Rows from block 5 of a small sound classifier, named by matrix and row number. Rows with one number belong to one neuron. Each number is 500 + 25 x the weight over its row's rms, rounded and kept within 0 to 999. All counts start at 0. Numbers have three digits each.
Before each neuron's rows are labels from the 100 clips, of 14848, where the neuron reaches its highest value: "responds to" is what is common among them. Only what is clearly more common there than usual is listed. The data: phrases spoken by 400 fixed synthetic voices.
# fc1: MLP up (model.blocks.5.mlp.fc1.weight, 576x96), inputs 0-95
# fc2: MLP down (model.blocks.5.mlp.fc2.weight, 96x576, transposed), outputs 0-95

responds to: pink noise
fc1.340:473493487482471480523519496472468528514471540478444528501499495536467547549489487525522502520504502495469448476492496484519508519497477475518513476529523522537527528524528489451513513538515480507497487514488508505465460478502446515524512499491516417518488497500458515485468499500524506505
fc2.340:474495459490447496513520479502509501470502449488507461504497520463512504492509476475510439522498474523493526509508492474489505482509528550509527482510472507468454490546535468497511556496523516526486527480500489493507504450502499515479490534488507520469456498513507477503485527443470565489

responds to: deep voice
fc1.356:517524486484519536521507534489465490493495486512476478539514495492512495511445503460470532485501519485451459513512492515485463546464512503444488514488479480530523523524448499468506476485473484528489513516496510513505509531470523467481518540448494511521473476483523518520507529547476531453
fc2.356:510488497543517512447549492531496441486490489492537488477472466512511500459541511500479524529460485503495530458457495500499487541493531481496487480476498511538513520502489466501458501463507538469503493487517488489446501505530474578504483512489511480513517514470494518495516525506547517507

responds to: deep voice
fc1.14:526485477487490488541516491496505518472489481457466479526513496521488509503482462465540500499500501464513487486511491501517486519495460516521454508491496501474531491506534508455448496524447499475492465497515488501530491555486481464515485499491417468491509553492505525552505467486490522536
fc2.14:468469511471480469522516506525487467460501470457501516493548486449475492481492515513546472491497496482542513510499481526469505537477569536555488486556516504534526492524506490480515499538501496465523494452480510518475518505520488503512551497551502501467502512485503497478506500516520509504

responds to: child-like voice
fc1.560:536458552513513547506519518526472464500473497509474500485470534511501457490480474504508529467495517498528511507516512457489500497494488511446483470504496478508532499505496486540562522517494522533472532478472498541501486527500487438515469525522493484485478505499503495510546458446480529520
fc2.560:502510498484477509500532508480440530513505481520494554488510495495492493502542494495529562491470464494509490483489540505540507536509497513469486467502525457510473496480518526541520500530479498514511509518491441523509517496491457514506547479509537522542526539462543452491500494500472517538

responds to: clipping
fc1.110:483497484485515497479478467498513473547505534485499521498515523472511511521487478495481498478533489498499477482551473461526514532502482531463492499536484474562485493549506538506487497532502494558494508492487470510507498454503503482494478515519477454528518500433447510496489477442470475516
fc2.110:469511491533476561466477499509501491491502524496514508500534522462514490534494475529499552459497514529523521485509460540473511477510541485496511417487524460533471501485486497529486493476463486460474486507507457457482495515488519521530539495472484525514513520497491504499525507476454498506

responds to: deep voice
fc1.455:533473486469461494480504513537489550543509491458498502482518538529540473484487516509548477520499490522505508482523540473499483503505479483485496464502481498482490513515451503510508530454499488527525484474521512469498503504537491482503531586463535470457487530496533462500526483507497518491
fc2.455:431545485492522528500527554517494451530515522430494525440497508465505513526526513480523489536503477518446478500519468518501500495492503482469553487512555496485494504498472494474518493493495501496539486494504516507492465501483511501524470487504479512501487505520463499535508489524508451530

responds to: deep voice
fc1.24:493500478492551501491569487464498535493536500528505511486468493476507507475499493471509477487515501497481481483465515504490498526482472528499541520481475527486489473511546461444498483475447502539537528490473510538465503556490528523511500551518514533499486506476473482466494539489493524480
fc2.24:506509519512516483494444483474500468493489480534439469478497483474548480487481496529483450527509485540518469466525479474476520459513484496520491492455508506516492478533508506435489524489516500521494528515499506503502465510456482519428492544465475486518467469496496484495474518500510488479

responds to: child-like voice
fc1.34:484485519498517528516501498542476447456544504496524519519500514493524509505527505510514490496516456472515492497483517513482499559485487518492467435509470483542481462493500478482486515489470530509469498489449492530471442479514482534505490517497483473489496511514497490526440465453530462484
fc2.34:539483494493487470505556497496477502518482490519489487514467479484511491482477499454476521518534509500531543492504505505512500478523482505490515467492504464547523485531501488498505529467457462525511459503512502452512516568549476514537503437482541500463494534537484494471505543484499509511

responds to: slow speaker
fc1.52:520486495476490513479488497513533510502519478469509479495534519477513494457533461502475493498510450476492466511464552433510469532517457484480512510497509525504483530506523520484472521465475456506473525526475471518511508545508506500501523505541450531515498487539479450513511543515473525497
fc2.52:494495488542565491466475484511505476477513481446500509488464479501517476478455490507527498506546485522516488454491546511475479535515498484508481521553529531501520448533488488484455519496500509522477507454523510490499446496482489513492506498525457515494450450474501508482474506504517495499

responds to: reverberation
fc1.321:512525490465509481544472489485491527492514489514523539465493549510484444504484532491491530467479489502492481490510492480470469450491480455494522479484490540488484521516483494475500471477503497545500516506520495499470474509507446541468473556509504485498443515462502535498474453489523513460
fc2.321:518514548451540497531492479512461497477513505517478485483521481509480481482547503451496506483513486536494485520490527545478500515477516554477522510543488482562461493534540500482529484495522502484475510491477478529529469548532509508506516503525508473491520546509534529522526504480485518464

responds to: pink noise; white noise
fc1.446:512454454429533480500523493515478523527509456475522508481478485498503562525496480501525499522552529479471490518500529485489473538527499524451518490476467501529552538476462510498446483537501484530502516479471489493513522491531495500488514504510488487497499522445488495498500517513520517497
fc2.446:457503473525534491519517495477450513520539493430513518453493508464507481479513484470517502523476463517468500441555512514486509458508540482471522443516502511502480475502497482460481517497512497538507498455510501514453502476483489496495539499477485521496456494526491497494504518482462498516

responds to: low voice; pink noise
fc1.17:425492550551500485489504510519480520484497489502463529480510476493531514500460455455504524505503470511465505557571509519505520525470496474516528469499518529538502519495499512493475502483510473515482521477531523523512499484494537552484465536495546494504520506539496526510487502493510491505
fc2.17:536524512511540475502468515504510504479504469487520503489481535463452522444496498494479499548514484492497498500504512500488432549520479529517503496525482531494494529472534502513482495506516513471456528508475494521500476511506458544480511503526553484479498483430504529499558493528490476489

responds to: white noise; deep voice
fc1.21:510497500473520519532545528497468456509507503499488521441500494480469540533522487477536500486499486461499504484509516500511498491525469488521525477480472544494467506453488522487448492544517507498507512530452547534510490529501504466467494482486491456510506477504471485474439454477506510527
fc2.21:562491491555502499481502467548463507530487521492486464518488486563496530507519514530469488529499529508496491487516512515518462487509525486489526521500503496490457487486520507513478530464509486511489463526507510525524495507504487530460470471492535536498413492479484533529516474533495529492

responds to: low voice
fc1.343:469510497506528481498483472526504489484474491459497470462499531435491492525469506510468529494449511529528521529481503490509472512485495500466534472527465523518513511495472423496499523490469462446506461454496530516521491494512493477461476503499473512518469505511479451531534497503499496499
fc2.343:526474476502511532537520483466499563501463523533482471534474467497494500537512522516495521480467556459484551492516491507497546429486502474498499500481537463486504491487486513490493512498489478538490467531531477498468558498484508468491538507458484496514518483507461506495485499487492509497

responds to: white noise; pink noise
fc1.330:492477517492464488505496539516466497476501494471480468478533491460491529499517425489549465514524506531504477499510483491489494544507512517501531457474482483479451498495469507535469548492465506520561455495537473497514516500508522521489511483505512488481538472465487507539472503514522506530
fc2.330:483490551529502449541509515479462459482514471496491487500532569433528507517500495480510530550487489477482529477502487503480459499526482497483516490501512513481494518497529486484509506476478479512489477500486524491507494530542482492532501485523511534441508532557469487480466477505493463524

responds to: thin (high-pass); mains hum
fc1.392:498483478541490553487462527464483485512516495517451503518458473426519487519504539530517493482472505545489491490513482506501487500483517476490499463488514523438464517451484477480508529561502511513493525516530481507498491492451519498494516491472488520484454481454515518499488493520520504523
fc2.392:512444531512519517492528473522511496527497518484536519466489496499507462517546482449515544499492507543518496502456495498551493483497526493461500491503510466532472504495507510492546523476526522505551452486549508478525483505562517494524496535480483456487548482516516501494484523514499488509

responds to: /s/
fc1.121:523510508435502513470483485496547486497525541474476442497483495479519533510496511517501522539473496510515461477482495500500492509484468480473513555461536507530482503467492491483448537532474502508488483459500464506508532472499472488505459484530504518486474491471500449509531471452483510485
fc2.121:457493504505494505485518502498496507482544507552500542517545465531495497491508500473538519555519529499539505461477531561490478505508512500516470462553463486467514434533511480486527507516484470481512517490518502485508493485511490508489487484510446475522469465501492518477508540510458492497

responds to: /ɝ/
fc1.348:499492488518516488500491529537482493489526467487486529559491467524483491514476505521481521465503494442496476482513506471481496475484476539477516499494496491579445508532532475485526574487517471509488494498498531469494488499538435519501497516508469489498500489496510502501494541452491512469
fc2.348:469544494473487544478499537500506481484477524480547517471500515497474509530545486483544485503509480540483527529533494535471457518472510517482515507539516518475486491532498509503532522528475525485551510444487499530555496520506489501485492493507483471465516510559497459498477463512496477487

responds to: pink noise; white noise
fc1.93:481517482520525546421508501513471510521474462469514481482468478505504517573495493491480524484451466496534512501496486449497524503501509499446511477507502525524529491500498497500479511494502470487543519490481480486514546488479535490506509520490509504491484478474540489496465522520546493563
fc2.93:506514510460510493495504497480459527520526512465497512508547511515486459481500498485542493479523524532445468476517445526492506491505532491481491461525458497478465481476486496536491517496498521434538513456514513506475509516506489492545503491513519488466529548530487531464479521493469476536

responds to: /s/
fc1.112:505473502478484508522495512522480466569512485512485545509498556455505470515471502469489490433499502517469502516538512477538470521475511500539486494506496471484457523520537500476507511512541473495521492526489538530501477493520488484502525501518520459480520537518470508514448456499463500506
fc2.112:489554485521502474515517492494464489489515489470499504539432481503529493537550502504472564484487507486508529480512489544467523489548510511448502497519567469515472487468523515499486500468448533501500508498509488508518506506530506524506521454485507538475475502539503513506529481506508478495

responds to: thin (high-pass)
fc1.355:515488502480525488523470504433487545521508470472463532489454480446503462490491538504495471534496496486523529489533456521499478546494471526489538517517485509513476483486485496494489464493494496568500520501495490494529494490517507533535441552491527464503500486494512499505506498452483514504
fc2.355:515491487501498468454461469531532508532530519500460503480470523528528530481483469508476497513493505489487481451513523485544485499485502530485505507488495508499463491509570548537509487484512497521478526496490551535538483482453487541480522505503512525511451549510519477498526477522517469525

responds to: low voice
fc1.353:503502521508452490491525540504543460538498522487498516490498495490470492527517509517430478486477494519488504517520485487497464471481467497454519495507491496500531510458480402502519558476476512499468494455460447482492533529516486498521522526487506508477494499495524493501507490482517514489
fc2.353:509473461527477544512491495492497520506485534512486484523489483527521488526539531503513516467491559523493496520526473514519519450496491455507505487476544451489462480482485518525505533484474460484516532534538437480474555489489524498508501489448503472508500500497463504490487500458488489475

responds to: child-like voice
fc1.333:533512498496516562542457514492556479502502477498515523471454510506495532489477503491463498500502486459480494484550498526492480571488452479515492486500502509481501454545516491505493476493486500515469486554483526466546516470524500504470467481500538499479501492532494520510467506528524504474
fc2.333:525501532525515468463510469525499496555523529512479482521519456509487485459481485516522521540522506510520485477514506528505490523511485505468521528521500491528496488531508507489507519456486472495467480494553522536541508558503471551482486467482500530436482529465505527462505511531491494484

responds to: deep voice
fc1.277:506458453529509546496518498478500493463470507482494475490502501495532467537533503522467482463495477486485511471462462499466528519483500511492462499465505492503440497496465536476497485479442504530502508469525458507511499524508454554520485543472486532499468489496498491518533477493523516469
fc2.277:497513534507504516479516500487493475476519478494548533453493458529504485495481523461491511568522476508506513489497506506483478475505526530460501496490472522571481523510556482459520496472514530544496459494518518487465472516541463566508508515505486485505498486487481506485522541512523503496

responds to: mains hum
fc1.267:512485474466471476474548507548470465505472517507511473465481507474485493550535533518488528491480460481467528515522444511494489525502495471444505538527488540544508514463460497522508522512484499480500497474476475526496523495487513490502508543516488478538502486519507481475467475477541530509
fc2.267:483519479523496528514496527471492518512484522518506538517535484520477473500511507522514513489523555541448502490509475538495478458465524495507522511528507471490433470465466508541465469470471492501503515486536470475480485511501499473544500443469488499528505534522484510504462504472472527488

responds to: high voice
fc1.427:554462523455482474514502498492511460486525525529504508499547513457535505512489534533526505482510454533458517443510527512483532559482487480485506509499490524515478472501518533481544485483483522512467482496522488498503483485556490493501473483524481443515519469497481477500507509461485521495
fc2.427:469490507559517515488520558489521504517492482487533525525529507485500500502461512481501510521557515494476542516500479552489461502505510547499524478511549521510517501510484493493512517500484463462497507479524481430522490524554510504554488461504512531495477486497458523500482508509500455506

responds to: pink noise
fc1.313:504499470504544480508477500460460493556483492472461510488489511443494483524492483504486499524471506531500504499496491491486498531526454543531538495505481521483480556512444543507522480502444534512528482467507506495490479521500544516509523515470490484540511499507455532531501514514535529510
fc2.313:508499511532476459486488517503481441554545479478491502448492531494510494489500525498502486537491486481492513503510537478512443518530552503494489472535458516482479502517549468509545455489502502511503518469492492543458508499537500521495489508489490530476494518520501460472528515560503514502

responds to: pink noise
fc1.75:502479492495497470529520496493488518513488496550521505521493498478501505484475515535530520526468468494498535487531493507483498496491482486538509500487495503446485506454503535564513515481533486512525514449521467513500518469485508503485492521440543561546497471468499445494442507515523485502
fc2.75:492489492495475503487515497495478465532527488485531518479538501532493468510521481482535499456536509484507425487480505479514512473510536513487504527577457489529460469495526510480477491498494519485484484467498454537465478474527532457503524517506479468497510487491527525520549526525484508508

responds to: high voice
fc1.412:474487521537497513563470527509447470500499498482495479475497492497486496481494493480485508468500491545535474518496523497525496512458521496491514479482509517581503481531499539491465506491460458497538499527542511518492487535501545516465488470512468473484525496496509451512439507495482521493
fc2.412:518516511527536460492516473524538528509483523508447485514497475486481482489494511518515474495512481510507478519507544481484456529467450475508525525504487509529491482477435552473451469535524502465506483519492458506514456461478462505471490535509478495504477532491486497506505496507490540461

responds to: mains hum
fc1.503:485515485492478468474489496519492515485516526462479468493519484474535499434483519502473477488489520469482454498463509520512524501495466510534480500538492465521502515512517507507489457512497507486500493549514527496495495460457503571431503494510484448487446513522507525505480483516520547508
fc2.503:547497475477493509475514467483513471479516490478498500514506484528471582485473500484478522528496521462486524528514476497471461501456501482467533539490481506452486548526527492475470507491500457527490506516524503475499529546504491531460497509491522530487521515494456520502501484502495561471

responds to: /ɝ/; high voice
fc1.43:493471490482492535531541461524453532517492485510488481524462492520528473483505528528493503502468468500477525521527499539509504506474517465481528485529456498467476520474480516492535495481509506509504485519517513510527464480489452484503517575462490530498517545435510513521471501488540480502
fc2.43:459500479501522505514511483516485461496518487489525493483487484505538494502546536439500501501515486525493440518515479491471529463515505525452515531478529465507475480514499522423489497504506510502485505516511468503474467497466540475463499504465472457484520464522502513547503546474517503483

responds to: mains hum
fc1.146:522483486536505515548509494509475524542515476465486476494477531499507498464459463456518504492499500497478476455515507511499526470519448510537445487531545498481525527509483496502454514514489527493494496505504482496492453476540522531457500506501536447460497495487482457556502491516500499505
fc2.146:493523510483585527494509515499549482523474510458511510479476476526461504501527526511496533523503528495469479515511526508477517475487510511516531505548502446531474515490461515507473520520491506508500494456506504478536476509474499497552506519553507519515455496460498511564494477490485483495

responds to: reverberation
fc1.261:475516488498537513456511505487527481506494511512550507491452508510495503505454521499467487516512522525483544479497493500476479449519482524460478515472534499479533482512491539516513500528483495490469478474509488533494497494508573500474528491507420500516456465523492540545474477497485502516
fc2.261:494526527470483522500521477503473504573526490462481528477509507525474500514504529502450511480510483476490464482504500550543507516460538513501495515523505491529494516489548524490516495540537483497519475486539501522486502458511529479474523472481538480552449533477507489503532499536483527493

responds to: reverberation; mains hum
fc1.428:505473501493510485500501494497507496509486477523464505437470489525465493469459462482495510456519476460527487489507501521526493481456445500475458485475518552519468484491527492465491493491536505506467560526512479487471481515524543522507457537486510501513522506483477523503468511443518481501
fc2.428:512508546517526456502478493503507479514489491547482494496508493473511476453487463491494454537540489515494505462497486556507491522512480505468536488450533475532491471543512498498517510491487512489499516527495519500559491528534466544501516486507556518467556507513509488460519501493485465514

responds to: mains hum
fc1.311:499521487486496491477472547506462535538524472506502501482432505510536501498507511484529508486504438513532517505510449503501482503548470522528501548493482564506469480489497504523488494494497480475425464516507499455511507522477520477476478499512475474518487514505497507536471504487508540479
fc2.311:540571544538530495457472481519498496536500508523483499506527492535489501490489497530470499524523521502487493476532500563499492506468475519501487540485493500534477481469550542520503488469505474476494540497499508509523473506506470543489489473531547525542500549490477540498505513511488491511

responds to: child-like voice
fc1.92:524475467493506512478499498507495514512518468476529490497498531478509446481485468520503530476453500505511502491527535470498480509455483502455496507497515510520472463476531500534467537467521494502482465500480475492469518495505509468437506492511551479486488527511463522441540541499537472455
fc2.92:494519552470478498519519522492462460514531486490497515491474463499450486489501468464497516478494502474498520493507518517493477493501513515483468528490495524500563512523536496504537508504479490540489467499513493470524539535516469465510585447514470501529518464481516484465514495518460495491

responds to: high voice; rumble
fc1.377:529505498486522533479533476494453480499481492517458510444468531515483480541491504504531437488467519564476496489489483538510474537481514516511497481542504540476479545468491437498498513514509517497473497533451545480509520521472493499507508504509513476463507495511524510522479520506492493506
fc2.377:502475444478484476499536452515503488501460465475489498482492461533509527489518502505518527474490507530540448486463519465519538444529504451484510499514513489524482502503544516501517464506498523521510489467504488554517479489531491523456536521507506451511506516509527484513529469497532474488

responds to: rumble
fc1.456:492528500506469476524502453490466516504456513503531452496481480498502477500532515479456474515535521501534455482540520526493520485503522452475536495480507497542503518513521478528466485527514521538473484490551520487488492474532500493482529479519512457468524485516503469505490520506561466537
fc2.456:496532500498521503456520502503474468464507486509521548497513494518465534477509489512524477528500506531489530466519533544482471495457541517505511499552498504533494481486468514533463508506517512451493510476522455480523505472542481500492545458517505500499475496478502520488442536470451527508

responds to: reverberation
fc1.40:514469480482492473497483483552498472504495508483536520505466482521491528490483470447472486491553515465498483496519540469469542521481485519468508472489521468475473542542458477485503543468495474505488483512522500475485495522546498513546521549529474481504518510484514480508487478536534530510
fc2.40:474494523479551512537506538484483503489504527479461460444485525461476471506494492497534491519473467534423536510527465513459484478505541528495520453501519494490464546490479510496494513513475520488490470510535515483486526487478495495547484480513525507512528498502501470524474500520483467507

responds to: deep voice
fc1.48:516469498481466470506511534512468491514493455504527508503522502524548479514512476496506447511514513486451499461500552513519526486483485552498484508498525509520533502515487467499530521487484446513495489464511480505498477515541475512517486510486526468502511474442529471524488465486457553453
fc2.48:468510549490518549505471525500480480518509495479526524447507497480503468501490511483531532523533501545449518486515478514502481503491496498492553438502549504504462553479469503500527509515483506528514525497524480459515503532491463498547529494537517490498511494471497469502504475512507441506

responds to: white noise; pink noise
fc1.316:446459518532484507472517525511456505521494493500468524465445447488514552550488477507492510499479451549530495496487497472495533522496509494472501454496527505473487491503491502538495541510513522458512493503505491490508482474483495500485527492550516501538502461510488481506485500521549447510
fc2.316:518496508506515495511531546473497460503519451456552485488510511452465456475505523452496491505522504519485522515481496514502476509504546552502499501516446499486465519518508507503482472479485492478510471509497486456526490477555470503559554509506503515503518541505486501480467512510495522537

responds to: mains hum
fc1.246:467496482520469460486499478512482569492522521497507505483470460491543489485474497516511492511476467454482499487495476481487469492528495502477535512512542504492492519512496454514492487540487531460468492518543505502530496435438541508473506516529460499466525486505514501531495498500552504520
fc2.246:535488491477513533482517527497522524511496449506525528535510511487452507503494535481480555477509577495478516508478521480531521483495475532527489505485452462481504530491490516540488470471492502474483496520492464468523578491543499495529513470501515500518547522481499517520503507511514509495

responds to: white noise
fc1.257:535504483464495488480465550501487515446491491532503526511481476531493528476447487529482472518529512494483521528493495520477477501491474494478493517469537505458463518534495533513512523476487481540470467499509536474505507491478487531514481489489498509499436444428497512490511491509476475471
fc2.257:490517481522516502488495482523541484494483492507476474486510454471506509542482508464451481485489500493482447522523512490499521475486531518475516496473511495489477526528504508441515560465488472524538531527527533524530546530442527520487461508463477497536528498493513491497516531516511496463

responds to: mains hum
fc1.368:516498501462494485513506500512517535507508483528463473491496534506491487492459491501498534449519497519421496482526484491501502531513473507504513493475530461517492497520526541516509513519503499522504476458466504490550514517534484502456487528465454489473495469496504507583520466512535534475
fc2.368:475530490537523497498515523515485496487517451437508513514483492478489513531540511461495491495520480518485465480472502511490524496496536540483522474505522479546461525538470485451461514512506495506475500517507532527458438462550516500523522530518477484506514527481501526527485535502487458507

responds to: reverberation
fc1.300:481525512510516551490484483465511479465471503451505511496518478464503497526516493476490492531403524533478478512496465497495501509511504453550488516464497510506463507449511520490517507543470509520543488527508458485472487537514491523515530486508537509509471481542503493472520500492515492515
fc2.300:488500500476451485512499527479478449519500540502515497503485496529470471495501507458502492503512512506503494517459494521517465534513540508497518509506485509528491477462543500550484483472484467491491499488525517505435549491522523533448512540484464528507466564517500497450488492515460490522

responds to: reverberation; high voice
fc1.27:535471491482470471507502495548498426466501478467508490481470478453510465493508537512541498505496524525493479455462503525470464533503461519496528492500503520540509513506492464511528519479464534462474490459512520519498534494510487528457492507491483471512454473465501523481486486468493496508
fc2.27:542474521487507480497511499485513538506452526525471497501527496481545490497489471523485482483524520532514516528501498520508485491544474445548493456481537492511512523488464513530508525498456485468491486523521495491549523560476485496541504459503507487479503526531475490446487491450502471503

responds to: child-like voice
fc1.50:499517501492475484553509503487504544544497523456479485508535477496462506498488527545512565491547463471541522510547495511491525520488499533471526501520473500537490505514455485483475449501512546493496466454527515494483474513506517552512491508458506492502494474488522466496495479492523493485
fc2.50:477511489481479548502500506497515495544511501486489471506526557534457495557496505490479531475484540473481500489521502522470510477487491506509493544480516512488494490523528495491554550516532515533537494502518527471526510509523529474508533471447520504500518477500505472511522485548466554541

responds to: deep voice
fc1.561:483480500488494514485518533472476457491498506500486464524513528516505495516444532487515504499541470469487526517513512505510481549496468523515520480514454497468523538527512537504531476471499511498494552543488507529480491516489533505470485538502525544548488463483483459498510557516518494450
fc2.561:509473457478518550514519468474542504542463508512490481477498497539501502537549519515475493458493494521498467479510505501479544487480517458489515510480523501534509492525506518485456507465519516521524464523523513494509505522464515535452505485449507496542485495498489481515499529538480568491

responds to: child-like voice
fc1.369:462449512500521472479502499490507516503442438493498503488478479464532539492496481482477498482500450476477520504501487528525476557500472478487516498527500537516517512492467511499456535498445485496471482535485523498478512520510485494510494502488508463496511531514508484536475527502589512497
fc2.369:479517542458542483479462535509511540503528502478500495485524573499481477438455469480533494504468464526523505526510495534487519510481489489507515488514504537473471477505505497550462480491514520494460463515511527523517485539489513483481518475546489484497536515482503494513484496466503466520

responds to: pink noise
fc1.563:502487470488524520491541520450468448507484497494514485497526488422537488531537474497452463553492491440497486479468487508475464526525473487470488507501457528523523495486478517480495505544501491503491462480505479478470539507512504507542512542493474513511482489502483475504505511478496514517
fc2.563:489493491531504488467528530513478469527543533475517511477521472519530491505505514507513530522523522502474498480520520540519437472505592478461501471531492519488480498465546485513516508473470483527503469457518500497473500450542503511499497508499464502505465496502475535464507500511496477480

responds to: mains hum
fc1.519:483503538507495445480485508494464576514461508480502500511493444455505528493469503471495535508532480539492481451538504511525498459495516486514489503517503503518543551526495513504482537500512480493496499495520471515519430470468536537486496524522535501519499505509502517513492517474508523531
fc2.519:549512522499501488488542531464537504524508451510547481512473523501470501472492506468469520508511493465470521519517535526465501489484497557513532490528471519485443547516472468547482491532494483506481525518474520476521524503533512491558494519525510526492495489489487508522463517528475486496

responds to: white noise; pink noise
fc1.371:510511473436527499469545467537519474515505501481473513493474503497498509544554470483476471558502465491514498494517482429481474496459463482457524492473484478514498495462473510519505573524515488521526450499487493497471516511494492489501484528517495512480531503472500511504489494489510514513
fc2.371:491518479473493514503515497495458523549520550472511558447486494493495484493515502491531516504471528474443536481537507548499462493546548491508537446532464508480495525496510486539511531513469499476486480496528508481504515491493474500491496467504513520498463521511511524494499448496466480483

responds to: reverberation
fc1.28:495503544503487506502462478520509517488457485478524478505454495513514514546512478477495510502472481521496515492497467464513495517534536489485481545468475526470479496482489488520449521550493495509485520493462475458545516472501540524513498483526512435524501475487506486496484551525543491551
fc2.28:532520492504526487464501505491485467519526491485480546450505498483504498486495495521543481498534525506498491468496501545481470480494535532499485502504485465497490469464508514536485494503496506477519501480522498442471474470575525493514544489496512470505502559518514535468481558485485541533

responds to: child-like voice
fc1.244:504534563513492429508473469517506517516509530510531478460501444514557492528474490484506514491519481508500527539532495485491488525486501487493473464483529509486524544507503504517474511482535503470493536496526449501546486504494540501479477513522537480509509521518505508501465530481536533534
fc2.244:553535537480530474506539498469463519489507461525544526501498507463481447448515478482490520486513474519469525504498543524516486530497510540499522503517487523503497486469495491538501495517449485456457487491474466487507510471545498491524528466516523521475524517485493534486483513525462508514